config.yaml
image_size: 48
horizontal_flip: true
encoder_depths: [4, 4, 4, 4]
encoder_kernel_size: 5
encoder_expansion: 6
encoder_widths: [32, 64, 128, 256]
latent_channels: 8
muon_scale: "match_rms_adamw"
adamw_lr_other_params: 0.0012
final_lr_fraction: 0.05
warmup_steps: 310
Rows from block 4 of the encoder of a small image VAE, named by matrix and row number. Rows with one number belong to one channel. Each number is 500 + 25 x the weight over its row's rms, rounded and kept within 0 to 999. All counts start at 0. Numbers have three digits each. After the name is the row's rms in percent of the matrix's.
After each channel's rows are labels from the 100 images, of 14976, where the channel reaches its highest value: "peak on" is the class under the peak. Only what is clearly more common there than usual is listed. The data: rosettes with rotational symmetry.
# convs0: expand pointwise conv (encoder.blocks.4.convs.0.weight, 192x32x1x1), inputs 0-31
# convs1: depthwise 5x5 conv, stride 2 (encoder.blocks.4.convs.1.weight, 192x1x5x5, trained with AdamW), a 5x5 kernel
# convs2: project pointwise conv (encoder.blocks.4.convs.2.weight, 64x192x1x1, transposed), outputs 0-63

convs0.187 116:565540483464514505513499537510502541476477526480506521508518480529507491522497516468529506541517
convs1.187 096:494518504502509519498527552499504525534564523502490541541493486497533507490
convs2.187 124:471501509494457510466504495467542550488525505504464491518548514511520460483514402531509512519498505534491492518529499486496484466517502509499503524533494518519482496537509501494466512532495526
peak on: backdrop

convs0.164 099:550502485507485488512528523553461531508552505487518480469496530501526467519468523506498496470495
convs1.164 097:494527521502496516546526502478515518568528519486491542533517476489478498500
convs2.164 080:517505545484500496488511509493503494502493494472493454434509474511497496545535453513497479491506496504456501476466517514533515527502471492545492550483497498544483518502487475502514567542517518
peak on: backdrop

convs0.50 072:479538474447519488486532466451497508495457488520520498502516508529525546481528489481475512510503
convs1.50 116:506497497470496496481436421476496481475472511508511495508510488499495475486
convs2.50 102:491493519513488501516565524535520449535479460504515460518509511500477501508496512523515554518481487546506484517526493500499507522500507473479498525511542496527553516470495484475443468463501511
peak on: rosette

convs0.93 097:496505501471475513484444461507521505462498441498479463450485479499484510504491494486547512507499
convs1.93 106:500494492475495525511472484479495479452448502494457460450491471502504491492
convs2.93 057:493507523498497536503487536490503536477512514494466491480539470495530475522506524469494495484575507545530501513496502420528495527520501499519516490517525509485496466470495499503445497470530520
peak on: rosette

convs0.83 125:506509522470498502529544474499505498489540587502524516524499499456504509502529509506534494501488
convs1.83 106:495486481491497491502498520497473528571560505511515548534493503498491481493
convs2.83 085:476495497493500539504523503499511536500525532531474521499520508477487492490498504486492477523496502503494539483515499431506515550542455531570503487508495498426529486499498465459488514496512508
peak on: rosette

convs0.115 142:498520530498477445458484458485535490499506512517515503516533558508504517502504531501481540529513
convs1.115 096:495496494506507500508493523510499483509549522510532579558507506515511491485
convs2.115 121:463502496474500508510493460527426499520495517518523525499519487468517502535495482513502464522479480486534501516439501486513530468468544522536458490499493513521497487532506522485487512544467463
peak on: rosette

convs0.138 085:498498480466500467472502492441487500513482562497521518523463463460489501490477520501517494463509
convs1.138 100:491514497492504503525551490491521546573551493510515496493512502478517507506
convs2.138 109:499499551508512506501464513506502500488562509500502492543459539499533496507492437479492495456516515506508527523489487489491490499497534519492513498502554461529555479520487488521448486480463502
peak on: rosette

convs0.184 097:534528459504480520502548484500517526505533498485460501488528517419482498514497490507502489505520
convs1.184 107:500490517513504491493515561561510481514545563497507494501518498510496501494
convs2.184 149:515453517493522521468445475500522483481502497536494474506481501492463471518538476505477487538542531515486500487492549470494530505487454535475474474543502469511528497500485496492535488494539467
peak on: rosette

convs0.41 109:505500481469501503514500521533422467500501487509509522505487497577520491479536482498497507493510
convs1.41 098:500495503510500506501484527488511489486534495524494546582500501511533544490
convs2.41 103:437501477489450520542465502477486484516529483477473472493517495482528505479465467487476510510472554541477506497500499477494519482514487525495528513452524496519492508499462502569492501485499472
peak on: backdrop

convs0.146 100:431470519532509510501454508524512476567546485495512483507499494476487515492497502492524507512494
convs1.146 114:498488504502484507505487487508490525588554522485514539496485496509506483509
convs2.146 128:501489500522504468507497496471508480467523555477506509515539521515502543511532508516470498535494502503494452462498500571483542549507520493527492461519553526517499512487499535520508491516470519
peak on: rosette

convs0.30 144:471542511506504486475536470501489478547501530499460516500506509524513491535495533488437494532492
convs1.30 095:501481503507510482505529502493505561581535497508533531508497494486497499504
convs2.30 082:493487500509539481518527522486516485508519464495457563447530499470490458534506465507541499463468490515497528502485492491476481505499529500532533513509482505534506459467504538470499480469478472
peak on: backdrop

convs0.166 097:496470492513502478470475524581498503504463468496497502498494472472500523512509473530504520462537
convs1.166 095:510497496491496493498500482505480528544508485490537523505504537581540501507
convs2.166 085:509481557499456503470492492525508467515489488514520550524528496488509447527506529520483466536495489493517454522469455515472501506470497472473513491504470474499538512495519453536487520509465505
peak on: rosette

convs0.27 070:501530507506484482495522440470555479498522492516486511459466517455525515498516504526483524478475
convs1.27 092:482494483505487478473454468481455460460477512477487482540528491500489522488
convs2.27 091:485524503505449476505536507499545485495514516502477493517559496515540518539551498481465527547508523526494515513524507503493507416490471496522474515492496510518442524489488501503517498504497509
peak on: backdrop

convs0.178 119:477465508468539496529537487475506497515549497497523500467505510510482552470497484537509514524460
convs1.178 102:493498503491482488498507522481518511575556518490516554517482489522498504495
convs2.178 103:550475487495457484495513508492497496502557521467560502518479511479536538525549515473499526533535531521477469469517533497524519498497538487497513525480508513485538521493532473537514498499502512
peak on: rosette

convs0.33 104:522508512504516499493456439517493559526525453503483502474543497523468483493481484480501490489488
convs1.33 109:482493500545521472489529550518512540549528487501510543515478504490488499485
convs2.33 092:516480483508509452500484439481506453485493520484538463495534530504491506494498532503486491488499491470523494439551495536501480489443492508500504488506488522532498543531530514519467504509546504
peak on: rosette

convs0.148 135:503505503499501504513490530560449513519541509498495458500564524503472523495520498497499479540496
convs1.148 122:510507519520480505502492508498548555555560519508515497490497480485523488492
convs2.148 148:502476491510455471476495519460543480499474498464494491470555460512483507510508527519491521520522484488511517502511520489505552494502500485551520481513474500447496516484501511501475508585526508
peak on: backdrop

convs0.134 088:511523490490487522492509494518485504484480531487488484514534511540461481575497505513450457488519
convs1.134 110:484507494522514497513519574527497524534544533511496538504508481499513523481
convs2.134 109:482503534498464496551504513471551477497516495541486505482501437483480490515494454447502527474490483504497528483496480513515474499498511502511509517509473473534456502505509516514463500575528503
peak on: backdrop

convs0.47 111:515516532500449504449568526457501508501478494474531502483515484517501514493498473517479479525509
convs1.47 123:504491498485512491517518495497497545603527504486511519501509508487498498492
convs2.47 108:504544519489488456524457449488485538502507478459475527505480453521535493498470477499464508517489533565515508508514488497502518504506537501506515477464493467477513534499513453455509512498506513
peak on: rosette

convs0.57 102:569500486501497493500491509548484529478465484489476500512565488523476512515501493479503476498541
convs1.57 109:487486500498497504493492518492502522552535509492527582545519504501517505505
convs2.57 126:507510489483500552501467510497513499498475460497460506505509479500453485492513432511488512497497537501475492521434461526514426511514498498495489509538483534501515487500501504507458457519482502
peak on: backdrop

convs0.72 109:500508514510519488473502526485511491501494596495524497484447492542494502499507495503540516480501
convs1.72 117:500472502510493506496517520514492516555591513495485509529488487517494493507
convs2.72 112:530564497487512487490528510531508522525492510513500482489526496560531525516458525499481494447527461498469494503512536484463465505500492542539483494498499514476510488506514491505485558470459516
peak on: rosette

convs0.120 073:552515493500481498519499513453453495448510555515506469484504498491517479508479505486488453523508
convs1.120 131:508499483514482517524498508510546588512502498518548505502504482491517489486
convs2.120 096:506468506456478496519464515440518488524510464492530539497482523522511509486497453490519490467486482447482494529507538505487477452485499507506497512447519499491512480470489488448460494491515464
peak on: backdrop

convs0.133 127:480535535493463479455500475501534481478533544529518477510483514508505539467517536516508520513512
convs1.133 105:494487511508494495474529520497517548592533498507522515483498505503502499499
convs2.133 105:482497518542526504508457513465500543511548472496493561526523512496476479558482508522499507497535476486517467442497488488446497514512513469524498477497474546483510480494501500480504508532484495
peak on: rosette

convs0.10 098:471486553460500505513510476535510524476506501492553520509506530506509512469449536496496518531520
convs1.10 085:504497510525507504508549538514528547516515539492492476495556491479480503529
convs2.10 075:527450485502488529495513472481475481486565490517508485501478514527536488535516476498502482470480516476502452528514489511490495500541484457528509456501451518557501528525479481474495528502492529
peak on: rosette

convs0.156 081:548495498546491501518516500510451550486524499516511477492499479551495451531499518499506533512489
convs1.156 088:475488533512481494527506498501552555561515488539517519499482489495494504505
convs2.156 096:492499480511523508483535493467496522528475462511543481413517494500453505477490502505476495489511537524442505465509487489500506498504414510500507504474500483511478511497492501471497515499480466
peak on: backdrop

convs0.43 093:565528457493536511467449495497520458505538514492487509499531494510512484507530520527486498494502
convs1.43 101:492486501485500492489541494502495532606505507488499514488495498497500486506
convs2.43 099:507474446495498488520549525543496488516478560499533477502499536512461492485525449500500463495501476443499516536486520485475482479523497498471488516486501470514458500501483473509463514506542497
peak on: rosette

convs0.60 099:488500525484496488519485511540454487507522522523486466500497509570469517501500476485524498561505
convs1.60 112:493482497474507513522508482483523540572545500514533537507503470515494508504
convs2.60 092:472486450472504489488469542501476496521527481481506514477526511537494526546499480472492539528502504499449456497484500505474510487501425487501552516537470511511482494475498514465496496529516488
peak on: backdrop